config = dict(
    encoder_arch='resnext',
    model='contrastive image-text model',
    train_examples=36250,
    rotation_deg=10,
    vocab_size=40,
    loss='softmax',
    embed_dim=256,
    text_encoder_activation='relu',
    beta2=0.95,
    eps=1e-08,
    max_precond_dim=1024,
    magnitude_pruning=0.5,
    steps=2700,
    warmup_steps=80,
)
Rows from block 7 of the text encoder of a small contrastive image-text model, named by matrix and row number. Rows with one number belong to one neuron. Each number is 500 + 25 x the weight over its row's rms, rounded and kept within 0 to 999. All counts start at 0. Numbers have three digits each.
After each neuron's rows are labels from the 100 texts, of 14976, where the neuron reaches its highest value: "fires on" is the input token at the peak. Only what is clearly more common there than usual is listed. The data: patchworks of several textures. In brackets: how many of the 100.
# fc1: MLP up (text_encoder.blocks.7.mlp.fc1.weight, 1280x320), inputs 280-319
# fc2: MLP down (text_encoder.blocks.7.mlp.fc2.weight, 320x1280, transposed), outputs 280-319

fc1.616:533500500500490500435447538527500464500466545523522500541500500548476484501500500453500455531513500500500539484500507500
fc2.616:500500500500479534565500500485500500500487512477515442455500538500464500497545517500500578504500479500502500539501500500
fires on: "cloudy" (100)

fc1.139:514506504500500517500527500500500527563479500542500539500500500500502500573500500486500500500504522460487500500500494544
fc2.139:500500500500500505500500500525500526536517538487500545500500500536441468503475466500501500525500493424500500500498500495
fires on: "marbled" (100)

fc1.579:500500500546467500500500539522480500468443530500500500500500516456421500496500535500553500500487500542478500538500538500
fc2.579:568500500500518500540500500468500500500500500500500500500500500415500500496500500500500500565500500528500500500491500466
fires on: "rays" (100)

fc1.662:514500500500500500500500522524522500500500553522459500452545500500500500462500500438500535476525500471526500500536500449
fc2.662:500500500500500552500458500490528500500500500500500500503500500500500494500528500505500530541487500500500500500470500500
fires on: "scaly" (100)

fc1.517:494500558474500500521513466478536469500500538500530495473518458554502567500540457480535448527500468553500522500500500512
fc2.517:527505497500543552469463500556532513500500500473500523454528500500500500496501462500500500478466445528464500532486500500
fires on: "cloudy" (100)

fc1.183:500500500429520500500500539532500500469500500492536500500500500473513500500523550494520500466500500500535500521500500500
fc2.183:469502453500500500517500500485500500500488526510500500435478500503500500512500500457500450500500500500490542500500417500
fires on: "crosshatched" (100)

fc1.513:500450500500500500521472500500500526462510500533500547500570534500533500500500477466500544481529476500500548522500535455
fc2.513:547500500500494539485510500541500500516475500500470500483500451458500500500500500500500456500546499496481500500489456500
fires on: "camouflage" (59); "spotted" (41)

fc1.39:458556557455500500500476545529519519500500469500500489500510500500500525500500500528523500500564500477500500500500500495
fc2.39:524500500486485500527500529500445500500500542543500502573500544500500516472500507542500528500516519479500500530448500500
fires on: "veined" (100)

fc1.54:500500486536505500476480452546584500500535479531540541513482499521500521532500500460500467500555495473500500500513465482
fc2.54:511500500518434500500494581459500517500500500500500469500533511500547500508451500500464458500468492500500462514500496493
fires on: "spiral" (100)

fc1.593:500463490455507500500494500482500465500500500433444500500525481530500503500453477500485538419500527464490514500500445500
fc2.593:500500540500510500471443500500508485500463500524459478504500497440513500518500500500500506536503500500504500568546470500
fires on: "brick" (100)

fc1.507:500500500457500500457500500478500456500500500500486500511500528500518500473500483500538500512500500500547500500500500500
fc2.507:508477514479493483500475537516462556500504506547457457491500500495489562528492500500500500441460488513446471500462500500
fires on: "striped" (100)

fc1.625:473500500500444492554474500520492506534500500557500500500500500500566494563500487536551500500482500500565500463509500531
fc2.625:500495466525500500524500544561500500500500524492500500519457490491521500450500485502487500538544440524477559500456500500
fires on: "mosaic" (100)

fc1.148:500469500500500500509543446500500500500500518443500462447538551546508500568547520497551500500500493500500500467526533543
fc2.148:500500500500500526500500546535452500488500549544500500536484500500500551500529470483519463500500482500462500500500500488
fires on: "veined" (100)

fc1.535:439500500500460461500528500500552542429519538500500481523525500536500472500500500500500500500530473500500513482500500500
fc2.535:500500510500500524544500500498500500529500521500519571432500500500500453525500466500500500500500500500500500512477500519
fires on: "marbled" (73); "wavy" (27)

fc1.559:473478472500500480500500500500500500500438500463545545487464500543500533552500531510468477480542500500549500460466500500
fc2.559:500503534517504500500500500552500500523512556526486500454500500483487504504502483500500475500500439500450500500503500500
fires on: "studded" (100)

fc1.162:565532514500451500500500548500481500500500463545517483500555500500500549500500563546528500500527438460492500500500540482
fc2.162:544500500513499500468487547500500500500456411500463486500514500452545500500500500509502500520500471500500530500485468466
fires on: "plaid" (100)

fc1.378:499500500468500467448488455500500500520556470500500500512500500500508500500500500500500484500500500507500500500434440500
fc2.378:500500556513461500489500575503500512500500482551500502500545503500553500547442500488500471460500500529500491510500487500
fires on: "spiral" (100)

fc1.137:500526500500500500484500500511500434533500500500500545530515461500469503500500484500530500524500525500500500489447500454
fc2.137:520500500519500504500469489500500500500500537500500500500515500395454500519500477554500496500500500500498500456500500500
fires on: "rays" (100)

fc1.603:500500500500500500485509489500500494500500500500500500500470556500541555556500500500557443445500500500500500446485448500
fc2.603:500500568500476500500453500500473500500542495500488470465522500443500500500500500500542407500465482500460476500481500500
fires on: "spiral" (100)

fc1.227:500507500445514543444500500442500532500548469500444500483548500524500500500500500500500507500500465500500500479500500505
fc2.227:559558500500500500525500500500500500500500531500500500454488500500543500528515478512500498531533500500520540483488500453
fires on: "checkered" (100)

fc1.131:500461500500541500529468472472500553532500500500521500526550432495500500500536500509500500500436541500500500500530517500
fc2.131:542500488465500500514464493495562500513500500500500503500512515446500543500500505500500552531466500526496500460500508448
fires on: "looped" (100)

fc1.50:500500542520523477500475475500500500500500464486500500519500500562500500561500521500504500516500500516582500528467500510
fc2.50:530498500491446500500500549514500515500523468568483500560502500490538500528500497470481449500463496486497478500500473500
fires on: "spiral" (100)

fc1.369:500506515454500500500444500453480500500500430470500435523473472500500528500500490500500505522500500554500488485500500500
fc2.369:500505484492544500500469500504500564493481500500511478457569500500481521488521525500528500444456500506500502495499524459
fires on: "striped" (100)

fc1.463:483504500500523474477523500500500500500500495500530500526560508441461452500500457500500500500500500520447506500500545500
fc2.463:503545482457500500500500500512466546536500500500448585471500488500430500500467500499535500500514500500500500479500470500
fires on: "marbled" (100)

fc1.84:464515466454500500500500540516500500512532500476500464500504479448509533500515471500470500465500488444500500500514496500
fc2.84:500466469500500500500493500488503500556500561500500544500500500500485500539500484484500438549488500500500500538490444500
fires on: "crosshatched" (100)

fc1.163:521500500500443500500500500490480520567500500500500500531537500500500464500500500546500500500463500500500529500464500482
fc2.163:500500500524500475500500485551556500500500500515529468523497463516500500503576500500500509500500500481500497500500500575
fires on: "crosshatched" (100)

fc1.29:500534538500500500500558500500471510451500449500520501463466500579472545500454500500470500500500470526439500500500500473
fc2.29:500513500500479500515500562500500488551500481500500500500500516500584476537500466500496428500529513496500566500478505500
fires on: "triangles" (100)

fc1.147:500500517550501529550516523457500500500514438551500515525532500500471500522532480500488511459500471542458519593498500566
fc2.147:499500500500500532538500481529450500564500560500500528456500500471567540483500500500520500564500483561412500535519500500
fires on: "triangles" (87); "checkered" (13)

fc1.345:500500500500526474502530528488500531500450521500527493500500500507500440500485500500500514474460534500500471500500531500
fc2.345:503541559500500500500460500591479500500514566500462469500500497500496500511534554473500481540500525547500500500500500494
fires on: "woven" (100)

fc1.398:500500500444522510500528500545500500457500500473460457500537529500500500500500519500500500470500500455548500500500500500
fc2.398:550524500513500500478465538492500484500443468461500500500520500522563475500500500515493542500545500500511528512524500438
fires on: "plaid" (100)

fc1.167:520560521434494500500500557462500471460500500424531535490500500537500500500485543488474500487509500534554481500500500541
fc2.167:516500500500500560500500500512549500518500520512500409500500500500516500500593487500500500560508500500444500500455500500
fires on: "cracked" (100)

fc1.529:500468500532500500546500500525539491500454500500482500500534500500500500485500506500500500500500530567500500500500532500
fc2.529:500524500500488500500500542500517501490500528500494516477500500500500525520500502514500500500500418476434533511500471500
fires on: "checkered" (100)

fc1.676:500500519498456473460528500500520533472500557500516537500500524478500497547500519522521500500500500500538500500500512559
fc2.676:500545546478515463461500498589500500500500500500463463500492500500500500507570550468500517500509512556500539500500500500
fires on: "woven" (100)

fc1.215:500500500500500447502500500440542460549468500500500500454500500500500510500500500489500500500474540500500500519500500500
fc2.215:430500500500500464500500455500450500525500513571475500526551500442500500500552500500500480512500504469500500537500500503
fires on: "honeycomb" (100)

fc1.87:435500500437459500500500477465500537519530500500519523476533530526500500500500530541434500500471500518500461442483500500
fc2.87:553569500500484456500447500580486552485500500500471500500500500500500500500500500500509500500500549500500530500498494500
fires on: "studded" (68); "mosaic" (32)

fc1.451:500500500500500500500480525534503500525479463500492500536521500466549500479474500435500500500516500475500506500538546500
fc2.451:500483528477500500457484563500460552480500506523500448497539509500503561535500500500545500438454500500468500525473503500
fires on: "striped" (100)

fc1.296:500500500500500500500500546500500486473500500531444503509488551521453497500491500543500500500548500520574500500460472500
fc2.296:507486500515500498512500514512500500500524543500491519529512500500499535484543500509494500497500500461500567526461519473
fires on: "veined" (100)

fc1.447:500500523500529500546525500528504513500500473553500495469492495500496512506500484474490532500460500554500510456500478508
fc2.447:522538516467498500447487500500500500472518510531500422485495488536511510500543500500500464557500484466435508500464477490
fires on: "cracked" (100)

fc1.452:514488463462500516500500500500500500500481500454500462500500500555552500500473534500543462500500551500461500466448447451
fc2.452:510510522500500562500453500500500502500500574500532465500500494364500500532500492500529438500519500500500455500500500500
fires on: "dotted" (100)

fc1.261:520458500500485500516500500422561500500500500500492537500456482524500554540445500489500500500515562500500500512500500536
fc2.261:500500500461500515431439491500574490486474430500502459459527489510500492500501469486500486530482477447429500500490458500
fires on: "brick" (100)

fc1.173:500499500464500476531500549554500500461500500500500521500500538500453500500503500500500500527500490500551500500500500529
fc2.173:517500500518485500500526520505479500476550500534500500546500532500500526500500518512500514500500500480500558521455502500
fires on: "veined" (100)

fc1.573:500472481510467500458450500480500500551474500464493500500500500500540514500500470500500480512500486500500473500514500472
fc2.573:543500509483500500500500532523482546488500503543500500500584513474500539500507516500549475426462465515454500514424488442
fires on: "striped" (100)

fc1.376:500471446516500512500500500500500536500478500473500459453525522507500500500544500500577500500518500500525518500500476500
fc2.376:500500500500500500500500500494500466483500500549496500498485500539496495482524500489500500500500496476407500500464500500
fires on: "cracked" (100)

fc1.716:454497500500518500512500500500545438500466500486504463500518500500535453500500484500500493460468529477500503500470500500
fc2.716:500500500458516468533500485500500577500512524500500554500538500500500515508497500500543500500500457516500496500500551500
fires on: "looped" (100)

fc1.631:529484500447474512500492500557460515500531541500500500532500532500474474500469500507500500573500479500492500487489500530
fc2.631:515500500500559538500500500500491500503474500500482500500476484500500477479500481500477500500534500500500484500500500500
fires on: "marbled" (100)

fc1.449:500500500464478510500541500500500500500500500466444462500500500467500500500500534500486512500500500500518536500500500395
fc2.449:547500459500500492419500574533484500500457428476500471500540499454538500500519533482500543500502456500530507530481500492
fires on: "plaid" (100)

fc1.523:456522500500480460494500500500539500500467500450535500559500489500500500500533500500550500500493500500461500500468500566
fc2.523:532528473500500488456500550500488476455500552500500434500487522445500500500500500500471536500484500500487497500459513500
fires on: "scaly" (100)

fc1.359:477500500500500500500500477500500549500500500500543500455500471526562500500500461487435474500516499500518489500500500584
fc2.359:500487524524409500500500510500511499500500527523500519500500500465547489555500500500500491500513500470557500513480500500
fires on: "wavy" (100)

fc1.641:500514500456452480500534500542510500458500500500500495500500500500536500500500477531527500500500468447475454460500500500
fc2.641:500500505523500500500475548535479516555500499500500500469544498500535496500545500500500452490500500500495553546478461481
fires on: "honeycomb" (100)

fc1.563:477520500500464543508500500553500476500500463554500500500500456500523500500515500500500500491505536500442500471500475473
fc2.563:532497473533500526500457525500500500501509492519503515482503503488502500472505450500500492500527441553500551500458500500
fires on: "rays" (92); "cloudy" (8)

fc1.460:521500500445500457429475557526500481500450489500520448517439500513462500500500500452500500500500500500500559500500558524
fc2.460:500500500500503475500426467500500537510500556484505492448513500444500500453526500455444516489500500500461500511478500468
fires on: "woven" (100)

fc1.305:446513510500542470500547500446506500521523500500482519500500540500467520536531500464500474500500500500460500500500500500
fc2.305:500543500464468500534453515537500500560500500500500500453500500525551500500524501538500474500523500500500500500500541503
fires on: "triangles" (100)

fc1.443:500500494500527464483500500500500537472500500546510515554485446500500500485527500500500482517416500533500455454474482500
fc2.443:529500500469468500500472447494540500508500509500523487470500500452500500457503500516500500500471471500500510478477547446
fires on: "looped" (100)

fc1.598:485525500500500445497444500500500443475500535500500469532434502542500500489500537462500500500500500531481500500500500500
fc2.598:531484500500475462500493497554515500500506500500501500500550500412476500475500511500500571529500453528412500500466500473
fires on: "speckled" (100)

fc1.35:578453500428476500500519566473500463500471500500471500507524539500500500500512500500550500464504500500500539556500519500
fc2.35:542513472499526500485483546517474467500449427466500487500519498496564500501505500523490500500515460486500526535500500448
fires on: "plaid" (100)

fc1.482:482500500500500500500531500465435500481565522451484500489500534474500500500562500469500500451513519500500507537500500529
fc2.482:501500500500509500492541500563500500500466518526499500500545482502518500500500500500500470536500502500469542545459500500
fires on: "veined" (100)

fc1.57:449500452469500500483465536466478565527467548479500508467598500500500540500500500500500500443509462512500574523481500507
fc2.57:552500500500500559500497508533500519500522500500500500480500500473500500500500500500500447500500462500476495500500463490
fires on: "spotted" (100)

fc1.327:500558500512425500530557500500500464530500522471500538500500500500451549500500500462500476448556500454500500470500500458
fc2.327:500451500531535502500500500539500500500430500500500462500562500500561500500529500500500499552449418500500503517467477500
fires on: "bubbly" (100)

fc1.252:500503500500523500548500449500500500500467500452500500500500471457500500520502500500549507500500500500500500500500522519
fc2.252:500470486500500500505500500500500553500500500576500518459500500500500500500508416434500500532500510465500500500497532500
fires on: "crosshatched" (96)

fc1.105:448500500434527500500545498541548500500500478500548530453500500523500500471566500478500500500480546500500526500500448482
fc2.105:509585500500500512500477500500500500500500522500500463460500493537490513500500482500500460532503458451500500500500500500
fires on: "cracked" (100)

fc1.541:500500538500533453448534500458470534500476437433526500500500500522500500500500500500440540500490500498500500500500500511
fc2.541:533511500500500506500479566543500468453500438500500500500500500469553500504525472483500532500500500500537520500465467500
fires on: "plaid" (100)

fc1.197:457500500528500498500486442518547496500500463500508500513483529533548500500500482500503442500543528482500537498500557500
fc2.197:500500502500500519500500500539500500528500523533482500457500469462473500500501503500500446519500464500458500500488456489
fires on: "crosshatched" (92)

fc1.498:500545500540500500467500500500500500500511500500533500500513500567500519467551500478521500500513523500435500500486512500
fc2.498:483500500500500449528500500503538500485500482500503468500548509567569451500471478491467500508462500500521523500500500500
fires on: "scaly" (100)

fc1.694:451500528500536500500538500500500468500500500469500500485508517500500500478486470500500500500469500447548500486508500500
fc2.694:500480534500465499457467556510451529500531500576500481500500500500500568537483500506526500500500486500447463523444502500
fires on: "spiral" (100)

fc1.64:500476500467520480545516523536500500467545500500521500533500500528436500531482500500500500503500452500534500437500515530
fc2.64:543500500500496500500499500544468522460528543538452505517513500500512500500553506500501500516500500495503587543444500500
fires on: "veined" (100)

fc1.126:500500500500500535477437500553500466500487510500500500500500566500552525514500500500527500465534506500500567446500500500
fc2.126:505500500437500500500500500500491500510481500500478466500449505500500461508530440509464500500491500500500500495465500500
fires on: "mosaic" (100)

fc1.175:477500500532500496500500500504541513500447448516551514500473500500500486458500500523500500499500523531500500506439500500
fc2.175:500500500500454559500500495524496510500531500500515463500500514500481500479523523470500500500539500500500521500482527507
fires on: "spotted" (100)

fc1.581:500500500500500500458486500514520500474531500506472500500500500529500500500500539500468500500429497466473500546494457500
fc2.581:500500558441500468500500539500438532531500500500500474453518519502500556535500503500528426540500500484495501500500510500
fires on: "honeycomb" (100)

fc1.494:500500532500500500500500500538500500520500500500500480500518500476500500534500500500500507540456500548500545500493500500
fc2.494:547479523500498503500500500500500500527463500500437458509500446500500500569500500502500545500500500481452528543500500475
fires on: "brick" (100)

fc1.51:556500536500474461485547456519531454473500500454546500500500500473500500500500525539538502551489525500463500494467556500
fc2.51:558496500500490536407500509462500500500500453514465438500500464500500500564478500500500562500480465500500524544500500497
fires on: "scaly" (100)

fc1.410:462472500531500438500500500529500500500460462465500541475500500481500500474500563500474500535549500491528500430500500500
fc2.410:445500553502500500522500514556551500500500589500500500500500532467502519500500488483500497500471500493467500503500500500
fires on: "studded" (100)

fc1.211:500500500463551500500500513465500532500500500531462454500472528534537500500500492500519500500500500500488500500500505500
fc2.211:500492526500500518501516500544500500571500581500470500510500483500500458500500500545500431582522500500447494518460530493
fires on: "dotted" (100)

fc1.319:500546534500500500500500457497500455449500500500547507500500457500419500500488500509500500479500500500482539463500482500
fc2.319:500496521468495522500511500500554500500500468500468442500517469500543500500538508479500500526500500489420532543491500500
fires on: "brick" (100)

fc1.351:500541500500580468500489500490500500469500479500507504428500500500500500500561524500553494500500525500500500500500442500
fc2.351:500500503456500500500500501522500500500500547500500426500500473500500488469573491486500500570500453500415500500442500479
fires on: "cracked" (100)

fc1.373:457500500500474453465459491557516469477500514474500500555500490466500500500521513500500538526500534525472500488534544500
fc2.373:498500495478500481468500565525481539508500500522500527477465500466500500471462492500500500538546500498500500487507427500
fires on: "mosaic" (100)

fc1.196:439500500500500500539500500500500500500500500519531471532478534500500559500500500500548455441500500500500454500463500559
fc2.196:500500500537511501477525516542500500500460516500500500500563481500532500517529472459494482525481476478476551552459500497
fires on: "veined" (100)

fc1.132:500465500500502459458500474480500454460500500528500500500514526477500530452500500500500459504479500500440500511480487475
fc2.132:500500500469500486490431570541418561455473500500466477500562500488500500503504528500514500500500500525472515500489500468
fires on: "plaid" (100)

fc1.385:500500485476461486500500500500500500477511500500561471471478569548500511500500472534459500500456500500499500500526552531
fc2.385:498495500500503537500437509528500500574500500500496500500500500467500500519500500500490500500500484486470580508500500464
fires on: "triangles" (100)

fc1.4:477506500527552444500518500500529500550532500500500453568500551462500500500475554543529500465569464500500462500500500500
fc2.4:500500524500500500506500530560500512500515593534500502477500498476500500509519500500500500520500500500439500500500480481
fires on: "dotted" (100)

fc1.757:453477461500480500500500500552513500500482500479512500500500500500536500529500546500500502460500483500500500500500459516
fc2.757:466500500510500500500460523532500470545500562512470523500534484429500498485533480500426511522452500485442508500498500472
fires on: "studded" (100)

fc1.526:500527500478460500500500500448481500552500451521500454521500500515500474500500500500500500500425500500479500487474477500
fc2.526:481507539500500564500500474500472533536500543500500500488500510500500464545500475519500500500527517500474500500500554500
fires on: "triangles" (100)

fc1.265:500500496496463471523523544558500500500500446500500500500510500534500500500543492500500500529500472500474500500500469500
fc2.265:538500500489522512500500573525500472500476426464455487500500500475556500500522507493475559500500451453537516517500500465
fires on: "plaid" (100)

fc1.379:503500479462500475500472500472500559500465475495526475500443500516500500500500549500457443515500500500500508500500500500
fc2.379:543500477458500526516446500500541543536535520500507512500518500467527532500500500500464500532500479500477500473500522500
fires on: "looped" (100)

fc1.179:500500500500500500500500500500500500500445470500500500500527500458514500500511500518500542500537500459485474500500500459
fc2.179:522538500479499495510446503548527526500507616500500446500500464420500492500537500500469495541500500500500500501500497478
fires on: "dotted" (100)

fc1.329:471539506500526455522550551416500529500500485500500525500472500500489467468560500525446500543465500490493500516500545493
fc2.329:500536549455460523514500500557545500565500518500500476500500515500548538522500500520500500544500500488500500495500496500
fires on: "triangles" (96)

fc1.677:520500500574458543490500500500494500500500500516561500467468500500500553582500538500500445481488500500500500509500467564
fc2.677:486512507555464513500473557500516479567465472484500500500507500475500500484500466500514496500500441425500554523500500476
fires on: "wavy" (100)

fc1.150:462481500474500500471500502483500471475500500551500500500550492500532500560500544467512500500442500546525500500470456474
fc2.150:513500482529537500500500515571516551506459499497500508500538500477500545500506449500500469521491457512452549520446459500
fires on: "cloudy" (100)

fc1.467:516500465500507500487500513539510464500500529478500500444500551456500500500550500482461483536450500500500574541500500500
fc2.467:501498500503500506522500500500500500538500534500500492500489500515500497513481500427531500500515500487500538517500440500
fires on: "crosshatched" (100)

fc1.643:534500527525500500500500473482472490475457500500450500492500500500500467500500500500533465500500461450500500472500564500
fc2.643:500500500500500547500500522500482500520475500500500461490532500449500500500468482499531440500500507500500525500500500500
fires on: "camouflage" (100)

fc1.437:500504500537519500481544500500500500500500500480500539500500430513489500522500500500500448458577500557460545500500500481
fc2.437:487452500484500510486538489541500500500500519456500514500532488500557497500543492474500500500500470510449526487472532500
fires on: "bubbly" (100)

fc1.275:500500576500485486500500500500522459500470500500500477500546509500531530530463475529542500472563500546455500519462500500
fc2.275:500500443519452529500507500500509486585500500523526471500487500552500500500500512500500504515500500500500500500486525500
fires on: "speckled" (100)

fc1.310:446538503448524500469485506500500464516447500488519480500444500581516468521524500500539551500500500516500500510500500500
fc2.310:500500564476445540500460519512482500564500514500500500463500510500552525534499500500500500513546505500500500491473554500
fires on: "triangles" (100)

fc1.423:500500500500461500500500500524500500500504500467500534500518500500500500500487500552432524500500500500500500521455584500
fc2.423:505500542514473500476532500531500513512508500558500500500524511503500499500500500471500431500500500500524532500481500500
fires on: "spotted" (100)

fc1.756:500500500477473489447500500500500469480504476500500500500520472500480500500521500500500437500511486500500500500476489500
fc2.756:520530500500500523482500500500500500541500561500484579447500507500436500506465475500528500520526500457500497500542491469
fires on: "marbled" (51); "camouflage" (49)

fc1.36:523525500481478484500500489542500500500500500500459500500500500552500459544446539500532456500500466500558544500500465459
fc2.36:500482500500428500500500534501500500500524474500484500536498477500541534500496500470500442500500487500481500500500500500
fires on: "spiral" (100)

fc1.514:502551500479500500534500500500467500472500485478541516500533531492516471500557500527500500531459519491500500500500500500
fc2.514:505564529455500500500500500491500495500510493547500437475507504500500500455500482500518500540500476449421491486500500482
fires on: "cracked" (100)

fc1.436:500500463469500452500503500551530500555469500556500500519482500565500560500500448500500466543503500500473526500454500463
fc2.436:514540500500496500500443511500500500553500500450500521500518505404467520500500500504500500494484438500500500500462500500
fires on: "looped" (72); "crosshatched" (28)

fc1.368:460496527500500464561570464497500520500500487500500500540500500536532455500500500500518500500547500500500500500500537500
fc2.368:513500508466465500505468512515500500523500569500507500449500532460554543500500479477500559500500428523500543430500500454
fires on: "looped" (99)

fc1.21:485500500434523520468500500515500500491500500467500524500500500500500500496500500500500512500500500500482500478500500500
fc2.21:513500501468495508500500500495500500523470507500500421456500500500544500500544509500500466545500500472445528508455500478
fires on: "cracked" (100)

fc1.169:500500500500500438467533500500500459470531537500483500500526447478500500458500545500495470470500500500500530500473500500
fc2.169:531526500500500500502487539548500500500500596514500510490478455470483500509500500563500500570453500500452500500500475500
fires on: "dotted" (100)

fc1.504:500500500500492512500497500526473451500500505500527566500528490500500477545500500474500459483521536451500534516500530500
fc2.504:519500500500471500500503500522500500500520498500500500500470500500500500500500469500500500500500500500480500500510458480
fires on: "speckled" (100)

fc1.530:500500500500500500500519453500465480555500500500500500519561500535455500500500486476500546546500500537525500543523500500
fc2.530:500500500483552528530500500519500500520500545488500533500500500502478457509500500500502484500500500500500500500500500500
fires on: "marbled" (100)